Rows from block 7 of the encoder of a small image VQ-VAE, named by matrix and row number. Rows with one number within an expert belong to one neuron, the router's apart. Each number is 50 + 15 x the weight over its row's rms, rounded and kept within 0 to 99. All counts start at 0.
Before each expert's rows are labels from the 100 images, of 14976, where the router gives the expert most weight on average: "top examples" is what is common among them; "colour at peak" is the nearest of a few named colours to the mean colour under the peak. Only what is clearly more common there than usual is listed. The data: procedural textures in two colours, tilted and lit.
# router: router (encoder.blocks.7.mlp.router.weight, 4x192, trained with AdamW), inputs 0-191
# gate: expert gate (encoder.blocks.7.mlp.gate, 4x96x192), inputs 0-191
# up: expert up (encoder.blocks.7.mlp.up, 4x96x192), inputs 0-191
# down: expert down (encoder.blocks.7.mlp.down, 4x192x96, transposed), outputs 0-191

# expert 3
top examples: teal; blue; ground colour: teal; pattern colour: blue
colour at peak: blue
router.3:58 61 41 48 60 52 30 30 43 19 37 43 72 73 44 71 31 67 64 78 53 47 45 44 08 46 41 42 31 35 19 56 77 71 67 53 57 50 48 42 42 46 58 71 32 66 27 35 61 41 61 51 62 41 51 58 39 61 66 43 69 35 58 55 42 42 63 48 53 07 74 72 36 31 73 47 54 61 59 55 77 50 62 68 40 34 49 36 55 67 46 36 46 30 22 17 50 37 50 09 62 64 40 33 72 52 61 59 53 47 24 61 53 50 32 45 41 61 38 54 27 55 42 63 40 19 87 45 53 88 70 41 59 48 49 70 55 51 55 71 53 62 58 34 35 70 62 71 24 53 55 25 48 57 36 54 51 45 66 56 56 50 63 55 47 61 52 45 19 37 53 40 64 62 45 43 57 57 42 76 39 39 56 31 63 45 70 29 62 41 64 49
gate.0:38 63 44 13 75 73 62 26 83 48 68 46 61 45 45 48 27 60 69 42 46 67 43 63 63 52 45 74 55 48 57 53 75 36 15 64 49 59 46 41 76 31 39 78 60 66 43 37 81 60 57 43 59 70 64 38 56 34 49 43 58 56 65 45 57 39 72 43 52 81 39 56 49 28 26 44 49 46 48 31 47 59 32 43 71 43 82 42 52 32 30 40 46 16 51 44 78 43 53 43 43 53 65 56 56 65 27 32 71 58 72 58 68 60 32 56 23 48 42 44 36 63 49 61 39 44 70 28 74 46 59 28 53 48 38 34 59 38 50 23 61 62 58 61 63 63 65 39 53 54 46 51 42 99 43 49 71 56 23 56 58 39 37 47 36 33 60 33 35 40 18 57 78 28 39 50 56 52 51 41 50 70 48 43 46 50 41 38 78 27 64 35
up.0:63 28 38 63 58 41 60 32 70 42 54 40 61 35 16 12 51 43 56 55 49 31 32 45 71 62 56 22 55 36 62 51 36 36 44 26 62 54 43 31 54 47 48 63 42 61 53 51 64 29 72 74 43 67 31 58 41 51 27 53 36 52 53 44 73 37 75 29 50 17 45 28 11 71 26 74 66 69 72 57 60 58 39 53 50 46 30 45 48 30 49 50 49 73 61 51 18 63 51 46 51 60 29 43 34 74 55 51 74 34 25 48 53 38 47 55 57 57 78 83 76 53 74 38 51 47 63 46 63 64 64 58 69 43 57 61 72 45 44 52 37 46 71 47 59 51 59 73 41 49 64 55 66 60 50 59 14 40 63 49 56 29 40 52 20 41 36 79 44 64 40 35 43 83 54 54 36 49 59 62 76 41 56 40 61 29 41 56 30 43 75 49
down.0:31 44 84 34 46 32 41 47 50 54 53 44 36 49 51 45 38 14 45 37 48 47 64 44 64 40 39 36 43 53 91 57 40 19 32 47 42 61 35 46 41 82 37 50 67 26 46 40 63 30 49 71 68 50 40 49 77 78 58 73 71 43 59 56 62 36 50 57 49 30 44 38 34 71 37 41 55 38 37 48 61 46 61 35 53 57 47 58 45 60 33 65 74 65 42 44 50 74 25 85 48 53 38 63 64 59 53 59 36 47 41 34 46 56 17 71 17 79 45 61 69 74 51 45 33 26 48 55 68 65 28 58 51 72 39 51 57 46 50 44 41 21 70 53 41 45 56 60 50 71 31 72 62 17 61 42 23 31 54 53 84 51 48 55 49 29 41 53 47 33 37 47 37 73 71 43 67 64 72 54 54 59 87 51 68 65 58 36 46 60 71 66

# expert 2
top examples: yellow; ground colour: yellow
colour at peak: yellow
router.2:55 67 99 54 43 32 55 57 60 52 80 41 38 42 35 49 45 46 36 41 46 85 47 50 99 46 58 55 63 57 62 38 33 44 28 52 60 62 76 71 30 42 63 47 31 34 53 49 20 47 22 52 59 31 55 45 59 48 31 45 44 55 56 48 67 44 44 56 55 62 21 53 81 65 39 32 40 47 52 38 35 55 63 45 54 99 48 59 44 22 43 21 57 40 50 99 41 39 48 68 40 44 43 62 33 57 55 45 38 44 43 52 34 53 59 55 52 53 46 46 57 51 36 45 49 61 56 46 59 54 55 47 50 75 48 51 61 41 68 41 66 73 69 57 54 18 49 34 68 79 46 41 54 27 49 67 60 41 45 46 34 56 39 53 48 40 58 43 75 64 41 42 58 47 26 57 29 58 50 53 31 38 50 57 56 53 47 48 52 35 38 49
gate.0:49 68 90 29 62 39 67 66 51 51 55 31 50 54 49 55 71 67 48 46 12 56 69 47 43 11 35 37 59 46 56 43 58 64 37 47 50 58 39 69 46 90 60 82 46 36 39 58 62 57 51 49 57 46 50 58 25 24 56 46 67 48 59 36 29 26 71 53 55 37 57 41 45 70 64 43 65 42 63 17 58 74 39 42 61 65 57 48 41 39 52 50 36 73 37 55 41 53 64 54 61 68 54 82 63 71 54 48 74 42 52 38 39 62 48 37 45 31 25 14 01 54 35 44 49 46 46 28 49 54 40 49 34 57 35 56 42 38 46 60 57 58 62 23 37 64 58 45 68 66 50 50 63 49 54 47 99 44 14 57 44 79 27 41 59 67 64 60 46 35 61 44 41 55 40 52 38 62 41 48 30 61 40 57 61 65 60 40 73 65 54 22
up.0:49 72 86 31 54 57 63 62 52 61 62 27 43 55 44 60 67 61 39 62 04 48 58 48 48 23 44 34 42 53 66 42 55 67 37 57 51 44 63 66 38 73 40 63 42 37 31 51 44 56 48 54 55 56 68 67 47 42 61 45 75 47 47 40 30 22 67 81 47 58 47 50 57 52 68 47 68 54 67 40 60 69 36 54 64 82 68 43 46 55 45 65 37 59 26 53 38 50 58 43 66 73 50 81 57 61 56 49 68 48 45 56 35 58 44 46 35 26 29 16 20 52 61 44 37 57 42 43 52 62 43 49 32 41 26 51 27 34 56 51 52 69 69 16 28 55 66 35 67 62 40 49 63 48 45 47 99 58 22 40 45 83 58 46 52 58 57 80 35 37 77 45 44 57 46 42 42 57 41 44 27 43 25 49 43 48 51 46 82 68 57 20
down.0:38 28 45 40 46 39 52 69 33 65 42 41 27 14 68 37 66 39 30 41 61 55 30 46 35 73 57 60 62 63 40 43 73 33 42 40 57 51 53 49 76 29 46 54 72 49 60 68 38 55 43 60 56 50 27 58 43 69 46 45 51 44 35 43 26 46 65 14 45 81 45 50 51 42 26 40 43 45 57 61 21 69 67 11 60 20 72 68 38 84 51 54 56 36 63 24 33 41 48 40 42 44 57 49 87 76 36 55 74 65 39 40 59 33 56 53 62 47 48 71 65 44 73 47 32 59 46 61 69 52 44 59 64 38 54 27 22 47 59 31 20 23 43 52 56 59 58 36 63 45 44 57 48 44 47 67 42 41 30 54 65 60 56 68 73 81 54 41 61 37 38 62 61 31 72 32 56 62 78 33 21 64 34 43 51 49 27 46 51 29 38 57

# expert 0
top examples: orange; grey; ground colour: orange; ground colour: yellow
colour at peak: orange; yellow
router.0:48 59 09 63 63 53 38 57 69 48 28 61 70 52 56 61 37 52 56 54 35 36 59 58 00 68 55 53 33 45 53 49 49 53 74 48 39 48 34 43 46 75 51 39 59 35 44 42 85 54 74 27 62 62 60 58 48 36 70 53 55 47 52 48 24 30 51 53 51 42 64 46 28 41 24 62 54 50 51 40 39 53 61 29 38 00 48 29 54 75 60 56 53 42 51 00 57 49 50 60 49 55 40 33 57 49 50 57 47 57 42 49 75 54 21 42 56 41 70 27 64 45 54 39 38 60 47 42 57 72 59 56 55 46 54 47 51 49 48 69 55 56 37 41 51 89 72 78 55 30 30 47 81 35 50 46 44 66 27 42 42 41 58 52 54 56 54 56 39 67 66 50 30 81 69 36 37 58 54 63 74 53 43 32 70 33 57 49 40 63 45 65
gate.0:47 32 26 47 68 56 57 74 58 56 25 59 40 58 39 41 19 35 72 43 55 73 36 57 22 14 39 46 40 49 54 51 53 46 47 74 26 28 62 60 36 57 41 53 48 60 87 56 53 29 32 43 54 42 40 20 27 57 41 44 58 61 42 64 59 53 28 60 50 60 55 55 62 71 62 66 50 64 50 53 43 28 49 37 53 48 27 55 63 29 46 36 63 61 52 61 53 39 47 34 37 24 66 78 44 53 32 79 78 68 67 39 57 59 66 32 61 47 46 44 51 53 63 42 56 61 43 42 83 96 59 41 54 48 40 53 50 65 70 39 57 66 63 57 42 44 25 47 53 36 48 53 18 59 57 59 53 35 43 39 65 29 46 15 56 57 29 63 28 30 73 34 63 18 49 64 68 44 51 42 55 41 25 40 35 35 58 66 60 85 64 81
up.0:53 64 83 44 28 36 38 26 37 39 77 50 84 37 57 66 68 55 30 54 58 38 66 53 63 65 55 50 59 56 63 36 53 54 46 39 79 64 45 40 60 62 68 45 71 39 25 56 48 67 69 50 57 32 51 81 61 42 56 59 43 45 63 37 47 43 63 22 50 38 56 55 31 34 45 41 56 32 58 47 52 54 45 69 37 43 80 50 43 63 71 61 33 51 46 44 40 67 48 70 69 79 50 20 61 31 57 25 19 39 48 52 55 41 33 58 40 48 61 54 52 37 45 53 49 38 73 53 29 02 46 53 30 55 56 42 50 48 26 51 54 22 40 48 67 50 85 66 45 45 44 39 77 33 50 54 32 54 60 56 52 69 39 71 39 47 71 33 69 79 31 74 44 80 40 48 41 51 44 56 34 56 71 47 68 69 36 26 45 19 29 19
down.0:51 42 44 63 35 29 42 67 47 35 72 74 34 54 69 57 54 46 43 67 11 55 50 72 48 62 42 34 31 72 69 52 27 38 18 63 60 59 46 61 51 68 33 39 47 19 60 29 08 32 58 41 63 48 20 57 54 29 24 57 80 43 39 58 45 49 43 77 33 40 49 62 35 57 59 48 28 68 53 62 84 40 37 30 53 58 70 43 59 61 50 50 33 52 42 59 81 35 27 38 73 30 45 58 43 41 42 47 69 52 53 49 38 51 67 35 38 48 56 37 46 65 53 64 46 50 46 37 64 71 54 73 65 71 71 45 72 42 42 49 26 56 55 48 72 67 50 37 38 25 34 40 31 44 62 55 45 44 73 70 78 49 42 72 74 52 63 39 62 27 53 54 41 14 43 55 53 69 33 64 24 41 43 54 67 22 37 45 41 69 39 52

# expert 1
top examples: blue; purple; white; ground colour: blue
colour at peak: blue
router.1:47 39 74 27 58 60 53 36 48 57 50 45 23 46 37 53 77 27 48 56 40 32 56 33 74 60 57 48 71 74 53 67 48 38 33 34 39 42 26 54 63 60 19 72 73 36 32 54 28 79 54 38 35 55 50 43 45 44 52 68 41 23 27 38 76 57 39 57 53 71 39 54 58 50 37 28 49 26 45 78 55 68 48 45 58 67 30 64 57 25 65 56 38 69 47 88 59 57 62 50 52 69 69 55 59 56 54 64 35 57 59 53 63 48 72 61 55 40 48 68 38 46 56 56 70 80 37 72 59 36 29 59 42 46 44 28 41 37 42 44 33 33 35 62 18 46 28 30 46 31 51 62 37 37 50 51 49 54 80 60 45 57 53 40 52 57 30 63 63 48 13 92 64 34 40 51 52 35 85 30 47 65 68 63 30 66 24 52 42 68 63 62
gate.0:50 70 48 47 21 73 63 53 68 48 47 30 51 68 40 30 45 10 39 50 63 52 55 61 44 68 48 74 49 49 21 44 54 49 70 35 24 41 45 64 42 65 37 73 48 24 69 39 49 77 49 41 47 50 47 51 52 59 65 21 51 50 47 37 49 36 38 32 53 22 79 66 33 72 43 48 62 67 62 52 43 32 32 65 53 38 59 56 39 70 59 18 27 34 50 33 83 56 46 38 58 68 54 37 16 31 58 48 40 36 52 63 15 47 51 33 70 61 51 63 78 60 37 61 27 57 55 53 57 74 21 44 70 44 39 41 54 65 57 36 54 76 56 77 51 43 56 27 56 48 28 47 70 57 41 50 62 61 58 73 36 56 53 51 58 47 54 47 51 60 20 24 90 57 49 66 30 48 58 65 51 54 59 80 43 65 26 49 52 25 63 35
up.0:41 49 52 37 65 54 71 43 63 24 31 42 67 43 38 63 50 62 39 46 64 63 62 53 23 64 45 53 30 64 12 45 56 54 29 60 42 54 55 64 18 42 32 45 56 24 77 58 42 53 71 55 42 55 48 52 68 74 61 17 49 51 58 57 49 68 60 26 56 07 38 41 64 35 10 42 55 60 52 55 39 43 48 54 18 47 53 57 56 66 40 44 21 36 77 29 83 55 43 45 53 64 58 42 44 37 55 34 48 54 92 64 38 50 61 55 52 62 53 73 73 60 37 43 21 47 59 45 45 60 17 39 57 36 28 43 51 53 60 40 57 46 55 73 56 49 37 48 45 28 61 77 43 78 50 70 77 54 47 59 44 31 58 53 54 54 50 29 75 31 24 65 40 42 66 49 40 42 49 57 91 67 37 63 38 53 45 58 39 19 43 61
down.0:13 50 52 63 53 64 46 69 59 69 36 52 66 44 52 37 40 36 58 34 27 45 59 46 40 33 41 23 54 56 75 53 69 53 41 54 39 71 63 53 45 59 49 52 76 36 60 42 71 52 69 50 73 76 58 40 56 83 43 74 32 10 34 78 78 62 30 29 33 58 52 54 49 53 34 44 58 40 70 58 87 72 60 26 56 54 66 48 39 39 34 42 58 25 44 42 57 55 65 54 55 41 30 62 36 39 57 75 63 83 16 56 19 76 46 42 44 53 46 28 66 35 58 52 51 45 39 56 40 25 34 38 58 37 34 39 34 36 35 52 39 72 60 52 32 54 47 49 34 75 35 19 48 38 46 49 40 42 51 36 73 53 37 53 61 30 29 53 65 44 53 72 52 58 75 44 47 24 38 38 38 40 63 81 23 42 53 66 53 67 51 56